python train.py --train_examples=52083 --encoder_norm="layernorm" --encoder_moe="soft" --encoder_num_experts=4 --encoder_shared_expert=false --encoder_layers=14 --encoder_width=160 --loss="l1" --decoder_weight_standardization=false --residual_init="zero_last" --shampoo_beta=0.95 --lr_schedule="wsd_sqrt" --decay_fraction=0.3
Rows from block 9 of the encoder of a small waveform denoising autoencoder, named by matrix and row number. Rows with one number within an expert belong to one neuron, the router's apart. Each number is 500 + 40 x the weight over its row's rms, rounded and kept within 0 to 999. All counts start at 0. Numbers have three digits each.
Before each expert's rows are labels from the 100 clips, of 14976, where the router gives the expert most weight on average: "strongest on" is what is common among them. Only what is clearly more common there than usual is listed. The data: chords played on synthesised instruments.
# router: slot weights (encoder.blocks.9.mlp.router.weight, 8x160, trained with AdamW), inputs 40-79
# gate: expert gate (encoder.blocks.9.mlp.gate, 4x32x160), inputs 40-79
# up: expert up (encoder.blocks.9.mlp.up, 4x32x160), inputs 40-79
# down: expert down (encoder.blocks.9.mlp.down, 4x160x32, transposed), outputs 40-79

# expert 3
strongest on: vibraphone-like; pink noise
router.6:548480491490499553463549455498506457465485518542533456494568540477550417501474581528517499458519540566492526534526506496
router.7:542441426479479551441515477456571540528509497527501499504558540473515541491465480515525460520494568504497487549534536522
gate.0:446531572497499526554524578478500492475466500513444491497411412569483520474542487398508482501463491498492527476506498408
up.0:462554518497482501561500631490500551488473487500476495507425504537479514414509435446501504494483471485500499416502525468
down.0:478529420582504508539514428417541477509468493500500423464509479473423499529501489598521570457498520487498476485509594585
gate.1:557468498482498494482525491501423435537416407509477529500493494489501497490594520523512445440432604498507547648467507531
up.1:451520544499484488505465508451585494483480534498617501507485430497523480488497501502495501527544359472560501452510475492
down.1:546549478503500516496432567454440459505465512499496505431509513569409475465507503488513422541456511488468480518499495489
gate.2:497511533517502498512446512482453508592499499500500529535490566460547606514418508489502477539477482532486497389513497498
up.2:439516544520518477556495497530578501536350559506510493499472448533489487582499484498509504514491501502401434469420499505
down.2:461500484504575565490591510481364500450539459497498500490520429442499513502441495474493486483509496488499438475541614485
gate.3:471485547512564477529539524526491444496558483476516502468510443532500605518583524464489486431448526506515591462515516417
up.3:465492453504500567514501493512544528391519613444504488499591496540527505507527511427510543495478502513515505503484472433
down.3:519455503500491505537522623505537515412501522526509499555472490545471511502500451497502517499500564502563484555518493498
gate.4:465482503432502618493563491535500497454492572443484481501499500512498473522511558482514609485406503500512500496479583473
up.4:497559505547540451496500500579569506476498460509533493481436504482500430360504495472503503517497481486496510481519523507
down.4:462525454507522495480577542506500514489496501498454480428528540500500468492574513500520501458499428501584526459494574515
gate.5:504518487423484477512484486449507550440503518478379421499451750513499554499486475437527528501502497532468454508494497525
up.5:510552491534540504472555504513490468519509499497498585506551493510507492474416526476496518442500398503502506528538497467
down.5:485506481539479475571395489550522495444502462461453415536516449484550458531518501503507448491512500501523610426478502521
gate.6:498410498517521519473504505503531573410506500512467502498513498503478461445604503542513567489490528508502508572478528533
up.6:537484451465495545498522470512531501508500509494521409498555526517541414501558583536505531355489508500486500484453474506
down.6:414516538436498499486521542501531410530539487484505437503493466465507500504504518526518474451531540500506533496381462509
gate.7:396505540529522490529450570457495524504460530503477448491478519476506498437500530504566499499495443402499454523509481511
up.7:575507438485476529503514421532513433497516445501503520500508483516495500690512508519462494474422635552492518499493523495
down.7:500460456486479528467527466459473478519513546504501526514500438501497467529508528542539507517502526410471501514467501498
gate.8:444568392528473499510510468480516626506467519501536502497555524492552440525500508502506524478501532577499547499498482549
up.8:484523405521482545499499485500487566568420509506528519498526498487507460559504503508504525491501534598494539496502504591
down.8:489453658516498540501442456488419473499490533546482506483498514498418499509539543497486448452429504501561512466528563508
gate.9:480476504479386495497505500538473511493623484495489455508499478456498497492573542492497508489485497516496515541424523534
up.9:447442496463451499494504500532477543464598496507476393554469484407502497479546499493485546435507511544491510482475541519
down.9:461507556461530487558478615488480487495457494502499503618491498551476570478493456502516551508494484497542484557504506453

# expert 2
strongest on: saw pad
router.4:518493491603485503468539500489515547464568498516455520512569496500568502490419550417477546482474474511492486532542549460
router.5:487498484536467479458519531516581543456537505528469544533577538503549542450426525435482575555526507477519450479559591465
gate.0:500542499595465499558514401505465515494558520507455496517514580501500519496455460401485516500405411498508502418583483488
up.0:489512500510498483600500426562499518420565518500436500506520490504550541492509484474396562482450513504510482352521526497
down.0:527550499536512467502419472480434500504501467492511484497500505502508599446616499530525521481567528477503474447503500505
gate.1:499481486520581512490567532500452511545480485481500523526488497536511438507393516463471503503499420464526484525506543445
up.1:502473506532482490585494555498509522455454477536461489503485556505435592497529408500498493507500623511494459532526532486
down.1:500629500556447517558461441511489481559490542309526535542497423469524504499532500492459455561622509512527495444496519505
gate.2:501465502505399501491474501502485529513486554505546519607587545500496489498591421576502508492538503500499485463503500486
up.2:516509491501515497475540457487503502501500456500501486466458455495469499528400530409462457578499461503465500503505497510
down.2:472473499527626485437469460427530480496487439483506426515476488390545498513491487513494587461530457494493497463511600508
gate.3:477486462488572411476465492476559504576475517362494470501510477486493500491529494499469502493416577538492525460465483570
up.3:517526503466499450501523500508416575538550513509515519503630501541503505497498652503504480514563580501492488466505513504
down.3:529454490456498458498453503595498513480501530508476473533526600545448478465511552494481519465451554554473440473493502433
gate.4:509462462506451526495497394510416483493598523560588455513560513455480487604462489563488499564492529494505529477505500563
up.4:488499606497548491544493585497546533528435501435426499500404494502503644431596494452504511468414501501444455505526513505
down.4:528435508412457497459500508482529506545515446486503454557454423490511440500467495505506514501521496495534493554494462496
gate.5:523524507496564475469531499490517358500470431555500514496384514505465482486485489501503459472550445493498422545497502471
up.5:523484511494544497521516490481512393530351477503494513490443427506459454500501488531515451501585437496503497564478504491
down.5:547522436544379517500454469531451431504489493522475493478491439459547468480492512500499470427487516532506471498549540524
gate.6:570570515493498524475530484506526433488568496500505484458590461579517487504510579503510487417468488550504503564453458435
up.6:553504496495500501521500446505498410465502511511511496562515469517532519517527495509502475500497505595479487500372431486
down.6:504457571427529464462495515516493495568513518502499491501535537532450514539529583477482376484493577517578503439502450499
gate.7:472568494505491508394538489370449424502513478493543484476527480505612377496447497509500480500518489553497533505481368481
up.7:498549439502501500517495491389403490489513446496563453497502516462498454570444517566493466481524531523498499504482411569
down.7:487501499508499512508457445426422547487499537472488517449529493510518502499514504500479518460490683516474546494483539518
gate.8:496494538469530501429498500526515443540396493513488491473511488507561423498495497506475451499534507504512480430466444495
up.8:497528415515484427544516462481472504490524504489491499519423497412469557573508458528532524509446515465493504540559514543
down.8:502508510497525450507472506471478541443497501514494477576494487497504519403404447500511499510471523508456508508512511511
gate.9:500504510422495503459514501466564494518484562496505483496501515513460436480562521513597500516512499485505557577470488521
up.9:500500534501520500507496499495501552541544495509470511508490464496485508504474529378511492510500426487498492494495563515
down.9:484538463534596453496500515478401498559473495516518497497523457497516505500497481560493521499521572493500505544508510490

# expert 1
strongest on: marimba-like
router.2:574466472519499562517535454474426495523545460574530524501489468423368490541423547538480434519485554467523433497544540541
router.3:520479490505509525519534461471426478478536470509492459458516503454380455555523574524525481454539534471516489502438573562
gate.0:566496494474403485391637505515498494486523492500459500507519417500513474462496479481501495501527497507501553514492497500
up.0:510441571487519470501479499529518423482497478577492451527485448454501492488487467496486446408519508489514494520574509479
down.0:566454492475495515457509491588503500524456535514433534561492508486499499477518492482491489505502415534515423496505500490
gate.1:501502517497506590499496515497512499491531501529500546504600503555560474498491489445548498531426496497511421497517485499
up.1:514539415497481562480533497495460494451533508479516504493524537534573508534495499484533535560482549571508411476445498515
down.1:448553427517593507497456484496406402476484482531515513450495462474502534559525501534485482462485513534501474467525587592
gate.2:499506500532488501479507498410500533493497510515462531500422496499493502493512511445501473494466485500546466499557515563
up.2:488514501563450482492527505361554501463484559501430516499418512533481497501497533434559462498498500513572484502490557480
down.2:507515495516502522529488472491510502481514526469524461514483521528415498489510561560500499480496561516481524426472524565
gate.3:501358493463475573496496500625444545519504509500486500506427484494469486502485503540507489498468510404500508492507498358
up.3:466564497484506450385495501401495542501496502501537504500468496499475399499502545531492494481489513513503519401503518615
down.3:535522485513503508465458361501534518498613592502504514481439531495575441500515509455499525526520498545455470488479483482
gate.4:487507503516501437488485455532501523495426461480500541564501458430527500492539423523467586471497467484467500490517481506
up.4:530469568461500516502484515498566501470526499510526416412489490618492493496452615493548463502531512494541473527467557526
down.4:435379476495546456518453499447531521488469541443478526500461481488601445510522517506579516541504534499560515497461533544
gate.5:508477502495521513629506547457474443503508482466504458519394494453538519506431512460514490544496516512517686492505482528
up.5:498495518505522372502493470453530504474565549496491440495497503380503489476432484579384555493468505512496495507505501516
down.5:480536506510528503581482534494459499435521516494443411530542436496498518498484523496499490457515528497636495483515531499
gate.6:477461423515565504455509481547508502480544479527497501505486500418505506480502455559498525477542488512443499494510498514
up.6:494355502498509520499498513503503497549535475493545494500499500529524545493497520501525472491574554475501502432497454466
down.6:476439564512497577511623494485490478419500499476496475499576495583332479523502457509500505511454499444530531544457571500
gate.7:450502496500424458452502507511549492478465467483551366501512431499478487484493507486491501570531492502500543508478551458
up.7:512513503548500491595502496484498492489442504513499548531488522532508540496502520479507476508422472495548503479498494468
down.7:506513495547514496487499485480507502481495471554513496491530498480504494492451469488520497536459450500568501443525510493
gate.8:509409437440454459478460480482509620461475485519489504497514483507540470398543499454439503437499473455531499500487525493
up.8:444562509511583500508451506601520463542501588488537429505554514584347509504558494547500535503512500485472479491493473479
down.8:500539487475544552485588466492521519499574491483555416492484441517490493529501603542521504541478478498464485549479501523
gate.9:560513539499513401509481509397564523490388503559500539526491520561456537503523500512474495434598502507490495503490499445
up.9:550527506509463492569487521443570520481413525508501553500466530506461562501454583484430537469509485505493483500504514413
down.9:579521537491534450508497535495398494549480501514542570499497484543507531505476477517499464537535493562507541513501473490

# expert 0
strongest on: clarinet-like; square lead
router.0:530553516513418454479463544535541542528533459460456494514513522494487474470444506485511430512495451478509475571508555468
router.1:511498541464483478436560537482501523519531510462450509476568493521504454455414498519505460511477492479513454573530497470
gate.0:507553498483503446501531490506569495435543490481439494501531495496520483487490507498501513457507408537549457518485518581
up.0:470467487492600590496507510458499485447536493456484529561485463489497571456508380489535517495531502582545443533486512508
down.0:498493504566470465516452449464479547537576493426501501525461470482561486539519554431466425489524510499492487515498420498
gate.1:484493494475502490610430506500461511513546521447523469554585496471533484529575426586503571503493525500510528524486487603
up.1:483522463567500455507490500473464685521586520448512484532545556483507464495622425531509541494490503512567492496484490584
down.1:490482556427484501458433490511536500534510492540507534497456507525430490496594512506630506480431569463488393378508525465
gate.2:430532534510408489517498509587466519469546448512526458514503515498473463470470507585500529501475500474499492470543487492
up.2:496557471532501438498532494403532518449488511499445491496504504478504472490502503480507559472499549502485515496526498499
down.2:506503439545500474491500475509518485508495521513459556532495509469543524473543466417480493502509483561494476389513478461
gate.3:472420498547502482517464546510502529518509511503453608543457508457481508498440424500497531519435536493566444428547530496
up.3:506548492454416491532515460518492497490494552457541414492529494506500464498533553515496495496569478483488656574496484518
down.3:501421510466518489511504488494430504504489470475478604519514507452434475518528480522507527407503528403516466511503598501
gate.4:515421551432541507512459497475495487466501520522524498499536504452389545495499501524481479466516583502489515498466521506
up.4:456554535590490490503513520527467497555470422561496510495399492489531506502515421487562431493365422506534549520565531534
down.4:501519479530577551522512512510510424481448518501503497491512526484504501474507453565574504517450503493497476373506497539
gate.5:483490498524529492488524501399509512553460416459440496487508496487433500491515518470506459494476470506463617494500467438
up.5:490476493486502477478525495402550494512484465456401498499515480496450473500512499479527512500463540545490624498498497482
down.5:509535546526397472467506570524428507588473478592630503471509522528493506486502532509470416466492494477480473527539439464
gate.6:492497474471561471497636513542647622509483567473432501498511509512498453491521493483499567530519491514449498509510541439
up.6:500498505489466549509504556461500501439503509434492478500511499527517527500508575501494530495526501505547497479502550514
down.6:489479501458449501505501478503576598478576543407502498552490499464556480514453487500532493557517461441475501501517542513
gate.7:500417502497499468499513535507525500531473561495501485602473531504508491486544435503508475524607615477493621582478553443
up.7:502494493506501524459501487484489505494554450552564523500460451473483501519517600583491540438424447442526380499545499550
down.7:491454406443459491445507442504634500501524509427478534449548424498431411485485561514535585502499478454426570465443593495
gate.8:528463482491506521499493510423488505507504491485502515509496518476355525502488523500499462498592490422505512477509502533
up.8:522483522503472447477530500618504501496500576503512467472532465527501503504485459517500515531443522538495476500498494499
down.8:554496442568479500450507470483387471539531411508518562357477438479488497522454534513463462524483447499492506499504496542
gate.9:499477508504493507559499498437634389465500519476503436516572469550567502592502553502499500500506502505508618506443491436
up.9:512480631491499504530435539494482454518556505543520443531498524497490545493501502516498457463540571361499496557537466487
down.9:461505437594498466508504474570505496451493518463465533474507538473529501467537507513478518501483448547547498503546500490